Rows from block 10 of a small multi-label audio tagger, named by matrix and row number. Rows with one number belong to one neuron. Each number is 500 + 50 x the weight over its row's rms, rounded and kept within 0 to 999. All counts start at 0. Numbers have three digits each.
Before each neuron's rows are labels from the 100 clips, of 14848, where the neuron reaches its highest value: "peak in band" is the frequency band that holds the peak. Only what is clearly more common there than usual is listed. The data: babble in 24 made-up languages, each with its own sounds, syllables and stress or tones, from a formant synthesiser.
# fc1: MLP up (model.blocks.10.mlp.fc1.weight, 384x96), inputs 0-95
# fc2: MLP down (model.blocks.10.mlp.fc2.weight, 96x384, transposed), outputs 0-95

peak in band: 1000 to 2000 Hz
fc1.330:576499408499465570598501450557491514446461563505452516562467495479591481571464570504568469465395468512489438495494528563446464513540464489439556558293553580480506496528428489555521471549405520492544467455438505489377470528564498500560495470502534488468464455483472468530475550477476517497
fc2.330:423484432545439472576441466418475575505509560472481465560491479529370484551463478499492492433519579581441483484501497523512460469562531584493470483430527462516518499557621511430417476585365498536497508517522529565499463399488590451491430471495481486487512468458393564484504522510508599490

peak in band: 4000 to 8000 Hz
fc1.305:516555537532441453492453546474605407459509484453553530489473402481451503500474623365488525494535511475449540497471459429451490544638478592544443499511521554536519543461500482400503586432465553451422440446525548520392515500438482524507474495539493508507453454438466483575475505448460438494
fc2.305:483490528490487500415449545495458495503492488544501486446548518529523490481518423576502478470463393457538464569552421402546423529518566445525509547589488494441463520539526488493483489592469418376438507461541477586428527567597574488441576501503537565520386514600535465519556448468568508510

peak in band: 500 to 1000 Hz; 250 to 500 Hz
fc1.139:516562479479516531448553377549413456425545423513489492515530554552526579567503459449514450510583505493474475591516526448485472458457391538523511582517495533528415574502426442491432437495467495535536370417427485461453485495528574495595446545505474489492500475456542504423551510500471418575
fc2.139:415506437491504510524599568502511528615490612555556521539354542571413575522514512485495492454478443474467456499509435419500449460527394555576466431465511501528469548409473566551520462523611483561528451532484485445477470512588459543545464498497466569498539440473523527549460496450488519463

peak in band: 0 to 250 Hz
fc1.354:468544600490543521428517462476525555462446514477501525466556490515469510579441492573472567516407604445467468556459457573602422547506456539550608509476511535422511547475482553486448531557537473406453530508479476444587492468514498523600577404537465449483397546473499583513521573476486542515
fc2.354:523580476463467492630425389499539526520484507503521488564502448465515459437468498471526472579515515472486465540476475486526506595523522618450547494494577594490490543529375506460544420583483434420548455442400490490555543447485494482555490556519513599432439493485534406490492484592484520470

peak in band: 2000 to 4000 Hz
fc1.315:580531423360480487441514506462505480424562651447587467486433545508539446534478478485526468373435486538505544548472511416507502439485514456453443508527532555517423568560515445532500519470423529485532591430581520486487417469543549460494477456494529532506562548538448523501424513511490574543
fc2.315:390539503585390513505462530538524460403469493504467491477476431535576386551411462510533415501450519553454454523514533547476557446498449550518473522540544490448538505463551464594489525548578440538386465563474486534514416484518558536547521510476472456505560618510504580399471461550543488490

peak in band: 250 to 500 Hz
fc1.61:514534494477534523466435537470617416538444495558534514579542425440503464522443584497524483553446504472522501517488471583455619578491506491441545500522507494413490421425469477360457529529535570386483492495521586442453469416533434541553443422507523471540555443497537495490477519517461486415
fc2.61:507489446458493445537405534381544578585476408524544468504541428444475452499560568566496527532518415472483500573502456426480430564511525489525521528508454549494411490575544413378521522460495482652543524546489468515502492466452490564527519593539518463466524529523518460499513459513616493456

peak in band: 4000 to 8000 Hz
fc1.10:466532413534486507490598576530483477456454540478489495512564414502472570567466589484415452565430508516446470494492522426515481552451495608434418466480562548514486485466516420488474515486553491412488564500595406534539436576477422478556566477498388544438462473464547510462570522444514563471
fc2.10:447434496480526447461561536499623580605488562450579525395500414427427476491495480544559442531524476507496419439484486487553555484502527561575479506507482569473458509504454473473552453509453463534491517602407629558466532469437543536502407456539450574563448522499481451437540516487517505470

peak in band: 0 to 250 Hz
fc1.220:484529568463532491478453384493440449590466500493542457433497470571490555499506467430471521498508563525486458546448380647519492472461425526528488605480546555448524598564535580425525404475508565486509411482553542509417469494450414462535540529446492549572471551476519472484469515485554508505
fc2.220:561514523494506469511457449472533524495493553523531548537500485426529563514460533451533489554574526495449372523494425471505541623537414556466555563496499452516465539452495500509563494468609438508572496498391531611450486440572573534376545447451409530461396474492482482515473553441529500500

peak in band: 250 to 500 Hz; 0 to 250 Hz
fc1.160:488505510446531599406479482552356441425438533507470501458417449626508546470518464515442476511483582538549442439538391580446535527460514529402454534523502490488485470461503489455560475509413499566523554465487501463576487549507477486560495416543503565563482569539440551511430574504472546491
fc2.160:503513493556469431416495425494425480435462501504555494592474616477567504496497553515556477530450508535519536591478487388426525530476440562441524496464532538531540595536558421437613430585450462475531451421536532440529490481536459535468449492491496579469493541489550511428478523539515577389

peak in band: 0 to 250 Hz
fc1.8:518501445428400511490521477461579519470509482516427472503533445601586471552497381502524516459422541500464463463607585493475518537483562493448603532471547476528456557558539565529418577458610483505418522486426546525497445468526487531573480499590486550552519518521460538460546526453513562401
fc2.8:473478536570468518588588514484574489585492460490540505564475529470446513441427500430534508485497589457541449527427517629522463555488521442478598560451539460552464449469522428513355478523472521459529517492539480507450594400562495483467428515527455514542471409486467522416489516551505604496

peak in band: 0 to 250 Hz
fc1.146:555552545521542451464511480387492384606464539470507532463461471461539484452580580460499422449572503533495527598490464432521486503494521553524344514523499526605558554494462528447455520520479526514551525455533400556504483466464543410532577481463523449546468481514477535560476557403531516436
fc2.146:515509460463471557465498529496525532424514460524571532525574560523524536466478513536487466483466534544565510480608522391570514410492511533530570482429547402543478508591474516550480378486548481435417427500449493476440494476467534500426428594569513518510400445603470400537514544533518461555

peak in band: 4000 to 8000 Hz
fc1.228:540552450481398572570494555566531552469535465579518510505467415476469575529443552520458447448533446509561566546468495581562472537565482508520520489448509560575466516541446540552492439452586463479560615427524543501423438507506384450477405592544425468464500485577546489534490526501522529518
fc2.228:428470509458518528572481448425496494556532441476503510444465395517471531593433480470498511534474592541490522533481536470532464495487474468420514564501521512583496472500513462470345453494465562585463621517520573435506492512526584453474605434477510467512486458472548559509522607438499631506

peak in band: 500 to 1000 Hz
fc1.135:562544566469557557445507471484372408491606433518448458475473474569516527518493450470569495509525484499507522555493524518500569520504547539480556597454543586532585421560503389512497527560491482499469471430478527548514582515511508485534559470470472499483602505354437456437532503462435416454
fc2.135:518526517480553490530503563486528518568520508447572571520544413573538515529442543569552498479468581493400491520400554451541491479498472509515524454457501586424531462451482514408431531441439425634581549480547508589450499533420419539408518456474533448510555468448459525480485441425543534525

peak in band: 250 to 500 Hz
fc1.62:547476535513533538529415557535382521580544506480459503451551533470513560505539399551430445482446490552555582452480500497508384463487473551413540530534461506510541445509510511468567497482530419512476449453568535452528533450490502513476498463518490528618589595516490383452432504510615448426
fc2.62:529516449527405440486583507521479571536429541549494488494482512454439464478570389467560517529385413553648488502487487471528568483613447522510524436424410458507460508516488515557557574503500509464462470509529502545516538594535451515454492467530483446513475641481451571508471521527491442453

peak in band: 4000 to 8000 Hz
fc1.134:538494474572564496493447571504490522498515503428381572474480454536557439495404384451635518531544407559502521555532539504490481501483555499521505371456523436498515388444533503486469504454502554508514559483492466520441527478468531471492420594465448495599536493454535595462427518535445518533
fc2.134:530505569543458482555557530464591516475473532470455529507465541500498492460508584547496513411525426604414462464379554451497368483504505614490454461502477534481554580487564476546472506501523409535451504587507548474511499525592584484486452440584437560491550466452525522471517448474441421447

peak in band: 0 to 250 Hz
fc1.260:443516477527429439470437545461510550484561520469474476476530594457428482487596411529456493512537479535510505475497479503570514473490397406434481432433474562425432405448503491555471549537596560553554426458580443467461523499523531570529518490543462567516471555451447542545467522635431472474
fc2.260:563505536520563506454483550441584546560516487561511467517529520522486504436493419493468517433565538483496559585560441587472445472669507540538414509417449488507444510483577525512466535454449521506470556495381448467474477519517483532597484487455518448587450504542406447503505498447508376468

peak in band: 4000 to 8000 Hz
fc1.27:521536410446451509429454541546496452397450541578500552493564567449541459564383520537557444523524515541608448541496517544531431537572465563506523531454473390414462541434544499461457471554424466514478465425461549524474462474515512511455466517438570543503584440545553473448559422480532456510
fc2.27:540536537506570477416528501459578491581569515548445476457536427561522558497456469482469405529522442482476443534467620444511466500485520630452502442468490508533434574559488542474482506400518481542592436494508483493415532457502468485565504474444566456530388452490586462465503538539538477620

peak in band: 0 to 250 Hz
fc1.163:405550598529506485497496449560477466510445466508431489547491399520526432522558470569480529513467562548446630507521517494598453460535494452518535491519520505490547540548535585418510461486480482491542425490447559487454446369507490497419478507605425442518555490461466535529530473355427518488
fc2.163:514548420505468517542541473483413483423542518455520450489572550497526484427450441475579558488642447455580529511486479476528569395524439458505555497505512484589519439481429472464548530539466517602474465528491539570493495491466436430518514548612436459454494528504513556606444392502562496457

peak in band: 4000 to 8000 Hz
fc1.97:521511494583494489445499529439521495540473519494688474490547478515464463548475494485577463575471452554463516504534468509416452455581456455592395503481463490546497537475491557464421455403503500493509469443550573458450468398436526513516475415489533487555498480511566613514446455472536430406
fc2.97:464376543443538485524479508570422467434465500495597570500570524489508457344488523544495471521503493526535518434534484480453483463427498525508554528402452524508561490449529504533516615583501448380476547594488540487530502422546505454521499547486528516507424429573566545520496488472592416494

peak in band: 500 to 1000 Hz
fc1.183:473514466537500450490574487499579486503423523512514550532536507470553528558460471495526510505435514511473518600468500518511534518556443612506561498532423532576403372509502522479455558525440422441414589416458439451483376510521497533525513536481379533515401564561519518443432535466467452517
fc2.183:476498516523423519476570496395491420382513487582542506516520520369563519576495473435418478539528546432511499484466525542546557585519458491476558527447521544463522446522483563544524528471524633474503449615478442436551517506449526491495446477476440449477487584476476518376528556484496557558

peak in band: 4000 to 8000 Hz
fc1.129:469543478494491486479526401550578498574591491440455523463541524574561481541345505418537523522505475534513424490549418555523393537482525595432581474569464498505425540512523550484505555524522522478534522497456362555543516518471501487473447530523415580437497480480504502482510507573466512610
fc2.129:506406546461440487504385466526524391521469511510546412461471500489547571453493560481509515515507528395564485484497507452439502534514486489497604522474523507629463445540504493494537531553565527432478516522528423494451516502605581485488411484447494628547590476544413405462506552546519484458

peak in band: 250 to 500 Hz; 0 to 250 Hz
fc1.67:495528519494533475503468408446451423552543551524598459516450558614511595533493413466473511497451518474475552506473481475492397418542528565460479458512468584549507461481456550449432495373510500577529463492469580448527462505539500461581572588521520473492607449492406550430492545516492449542
fc2.67:454485433566523479473505528469563448471541518565445563472449512491419502490486548378463469578511473487496556448566452564601438528513561445554493488523490506534531500479546566636607548421496540566445456478461465447612545478545514434506554501488453494507501446473401533523502458375470482485

peak in band: 4000 to 8000 Hz
fc1.251:471493523528462541435511504539541415513496471429429489467528433484660542480561520448541509485549496481471453583383471503530456508404482512493556503531489450429515495417463513536438514471516404475519484456431516454442629436613470458539473440569528482575513432563531537478515554560446486526
fc2.251:525515565439505522500496502510519538471414483578509508490424466520555502484523569473438584581520598444507402502457486424438437533501453461512405489451568513490539512473430561454592408599472624600504516555552496496548479481443396532487521522533465489446546496444514487508560536409473466550

peak in band: 4000 to 8000 Hz
fc1.301:474486391489484539633539477543507517552414579453513519524510462571600539521416537468506474457446425472469513577474549536591493549541487503493509507345470546474489482490425491553596485494468464507596447509473487553483508481545417451501511498546582592540497421570509473563495576494453487516
fc2.301:448506553525472449550456462457543549562472471504461517590476493449443535525496464413512466525462573544530490435489501493554458472475534564498472494355552414479477539442560469438430498505435506570521540483579529489558421414458518453516439508501507518466568496425398529547545619556447626513

peak in band: 250 to 500 Hz
fc1.381:477486461471413483533443502475463399525493461446505475455667536497526438480577472570528555513608478586452530538562494517440469538518498482523454508504424446485438421518489463467496548433414556483544516531478511508474569516419583484554561547587565468565558518432480399463485548575494489491
fc2.381:538525513514419525490499500532523563492508499465519465506459508509456599451488548534421493599464470436505493449596494576515467461590573546587475374534563451490503475490490563440489402487467458460578578470541510535479489462488422516374527495521505494432470530458589541455538494552426589399

peak in band: 250 to 500 Hz
fc1.238:579510483414417521612478540527470545495500535544482494549437580514536514583513488471531423458383480429570485506498431509494494571448559548487503549364542518587522503492492480563508441439505494562575439456414548501478463490461519540477476407483469523612479442514498536460429524404451488463
fc2.238:408550467596467507522453510470444591542494601382506542512462560575454528541459525532519568468482621516367497429413536524567498453492548556522497506359510446479453522546575464477489441580424532507509469546524471497487498529538465491496495435485508498460449525534538579469510511530525583538

peak in band: 0 to 250 Hz
fc1.53:453540506491508455493513584586513443567447588479483465521445487541468470471497558547514498436539519596511546380461416482546525560506464471482422418516409425484605484504526572526511564525571476515496457420581407538535569518453497489493507467436509507500501515490394416491575552527572426547
fc2.53:443525515459534534485557605480535614452509504520465481485493494458503604572424407473531517429457489568537496534453455520503454378568510559449515541437526457404504518427520458459552514488471490397553481581350521520515476503444495539514516485576473560470569528564473491463477465582493560532

peak in band: 0 to 250 Hz
fc1.243:537555494431434533473508606534475514550512500515576430390498508475467560525415479477506506485474559480542470347479475553567478583473451489449501450384519469454607523572560581435504492563463500437459585501508499474510474450475579488481485409489542502481502439523575506471528456512428495594
fc2.243:492500519478515391616552547437453585611431523486512506479532455494443529480514380468573541545512528578462439532485477539539553515451469521519491428510441467544470581538582480518475515445498560476588471483448475429471506577419476448469481498448502434400543517529513542473635548437506495537

peak in band: 4000 to 8000 Hz
fc1.36:432531480524495608530503484412510486532497509504535497478451550483484457527435459438464522428466464558494406420423564503456488502444539531427450435468509521491526519556613541463535469537530405528479634450530459417525562499468655406483475501502494510415479527531443427428456521466497545508
fc2.36:544510478567454506555483483464516522557509427539484500396473473509439533532504504447557555484478501441577522556414543527517545530456449528585469491633448504524545526553490496535565481376454539484528482440433414332565565571448481532438547484453422474529488564521534526547494472433542515473

peak in band: 0 to 250 Hz
fc1.35:489539510496529381458448532511504535460487410516490549478503543481401512491553452526479364509498532526499480535506444552494535477499522458578420408436484474513424457554443415531569397612554449576466505512529496500448470457526527548510516543495459560473398449523587536545404576500480576481
fc2.35:612529496484532526483510390550495549543505411497539446487586532468499460564479595407505497477574508441526465517526437484489446561583461450468453579516523543478546468399555447574463546507425539522458471467430502483542465506587548493500538532498477502573410498546449418588538498426515395534

peak in band: 0 to 250 Hz
fc1.353:399518562479479477404391508476522511529512546464488456490558459591521470504416414523478534563434556520382472517550474517524530552427517494547555507467407566526460564547436472411523551467444470487484521423521491490488557507603445618548472499521498557492433532586514480594537457507436501508
fc2.353:510525463532553494545461452541508541453524494559544451575486564595593494452430604486442464490504536532576480501546522395501524585451561409520476485543537506469511426455511495461480483557586429393572459498537521518504467522537482493541439560501559571459428508490482504496377457503392578432

peak in band: 4000 to 8000 Hz
fc1.198:518573414416415501422487530566431503445498469582440456523431422489542584529464494571463393519503550556446472578498609489560504454590501476521502536523501496529448404411438533488529562419518452488579510426395470466478480470507479526526510501474466487498541514561460521526449471488565407483
fc2.198:404559503539432611563528427610511527564516447545518537513500508519472554374482468456357469476496546505464499535441513484478504465500531515371424484511467554527483458510451493535414432503563526605520447541558485547487590425519471521536476471492441495538525523494510617479547537475475490550

peak in band: 0 to 250 Hz; 250 to 500 Hz
fc1.194:521517486597569520480509577515529459521547541406489473527472470516430589535476516510545537544516570533458549508532509446536452576486443470494552554510532467479539427491605454436570427388421478449502481467496555542512487419479546437410593453501359526495467480479469483419386541502487460485
fc2.194:532569487557417506468517497405547556443460478431461534462485510470404528478531411550491459550476482466603572529491534545571470472480532483503585494422531472529525425460523628576501540461496473495434505617449521533516519474509538524477427448581476469600450524401556542393465478530486481535

peak in band: 1000 to 2000 Hz
fc1.262:518510609438512522477472441421561457561445554546477464492564463478556443544450464531567528489484488491499490507433468364376590458466465495456540421491491541554535485437586529527434393509498554504578503555485529488480500514522544601585607514529440535477476495482531471579478543424502452531
fc2.262:364600519501592558566587503426499520489517455524517523483478539472482452521523564366506512486520617521440466490569426496536448541510400489483536510591483566516521527509429498483508516491529449435542463405496528416528564437453473483572464493517467483590489523454478483518551458445469482613

peak in band: 4000 to 8000 Hz
fc1.199:444514502539544420460436585421463521492467515510550414397533503545478499550499549480431436591435527445489512573573446579493437497516534541425513500420427479447462454503443480484522519535507503522496544564527518485498439591647435545513473471590524574450529616521535454499523530421526495504
fc2.199:565514438472532439521537497460521469540502493554499428537473478507611404439452419535568459620490563518586506503568436432492481514542451482502544435588528443486489516491531487523561545508532376355472497443436471447559521618481497475521501427448517584473510562528505536460475518514489471550

peak in band: 0 to 250 Hz
fc1.196:551496407529574432451533504409551540576486581507439391479529488516447442514537486479487503500448538559423404586578510652545501487453516549551546424433516534463468464486533454495471586500478573550535558501538506556452430465554571479451553522556505490419473475546489448506555527437482503527
fc2.196:474535533533538402492547440468550377512610485446522465564624535496546465539454528533476511496575528522496435533495511384448590539516547500554474430553550530506528484543445503528432558498513419404475480475568525504521442535557446498501533532499495453505432422575516573478485415508450422422

peak in band: 0 to 250 Hz
fc1.171:484508447452502508485568573442515521502564496493396554496583556466423508500552430458426504430463541515575455482414506485599491517492448507486456428512500439406512501549469475596500564439520508538546494400522471574420504461486540624579568497527584539497524550459522496454506501387542438482
fc2.171:516560576505465490568458531458497447539548494531546432504527435456494464493457532446540500488488516499508475523539448457409500494584425472561475467395473622504525482425455415558428572360528477593476507636486568409529546516508513561561516500531591509483496513569472450515548517437479519484

peak in band: 0 to 250 Hz
fc1.93:571516484543411511475589440484534502451493548440507466497508416569564528534461430514484564533521505509440518472576479439528442531506503565450517627477546422365488455473459544446537478541529531567461462424486524476579459559600495469513550399549595534575502513418500452478493571485529449498
fc2.93:479571461527452509440489486496469472584549469464491423510476488410507544573419526486487557573446481596531522481488417615492445493521502583518594441484567511518435515494508404550469500443453402454535487552531506456536532443475432568457411487605559543565543439482526539435584492520474525556

peak in band: 4000 to 8000 Hz
fc1.166:489546530491520437497473545583431505510548461562491534501495479533448534520464416523528569500604403508502536513477497545514506526528536474575585477564504460545533419535495484566452541442562510527480421466539422621496488384510472527486447584437449444554449442419471458467369516515432583536
fc2.166:486441466541475397489550521481529446428459507497532584457510495446436536519486553539571551472541445431477466521542398472485423539476450577495518483382539506453501546441525505545505491536492533587450477519445595565427553444496482580478589582519467641480486508486478422597517510507490422532

peak in band: 0 to 250 Hz
fc1.304:552579552482494564512458366466474459432524478453527487474508444414535487551456534541573552527467537468441539400469537535533490494494462522470393519479462523525519476549466541424382485520431501522528403520532551465558504468548573391531416493534535422519457482505496515397464471541451382470
fc2.304:494436460528512499460563491539516500477517460455508571338440605533503453542429585521418529509445480489428413587473407511508444429595499503482510474492456485433533531488402504543610525510528528486563448517523480498526560585444490513471547534584582563493454461487497567548524477497554545456

peak in band: 0 to 250 Hz
fc1.214:559553424489546493447405468460509374549470523559543507422578426471493569496510491508528494460480514560460542523509544484570443558476541521503537492425366515512405524576554457530463502444453491530491473459564511544449500542488394555417418523474592490491498561488590468559563454551509572483
fc2.214:558474462551490503414513504546502548425599544570420430454445489530599530506452430490547508474500463533500533491464562514470517436471537517433612415563578414582437423455544443511479552484481433593423574532474502489502560480584515458427544455455540521520456582497446521487446533553507476509

peak in band: 250 to 500 Hz
fc1.371:564573440460478478518544607485412564512592420598519467500470549399403544492551437501490455491466512554512465525517577497546447484471407517526520486498408397446441522555514503506500462447547546481482601423435508398478535510551565497475449485582537459485575536550491522480431543467481490497
fc2.371:506573591466447554547527484433496475526545545493528418468457534489443548550537483426469491453490490579589595545498502529590461443476506466539550440523507424543526424627517446469460503491432464497516546461502498556485507484470467508498486426390489431433478513655516419538488609507447521491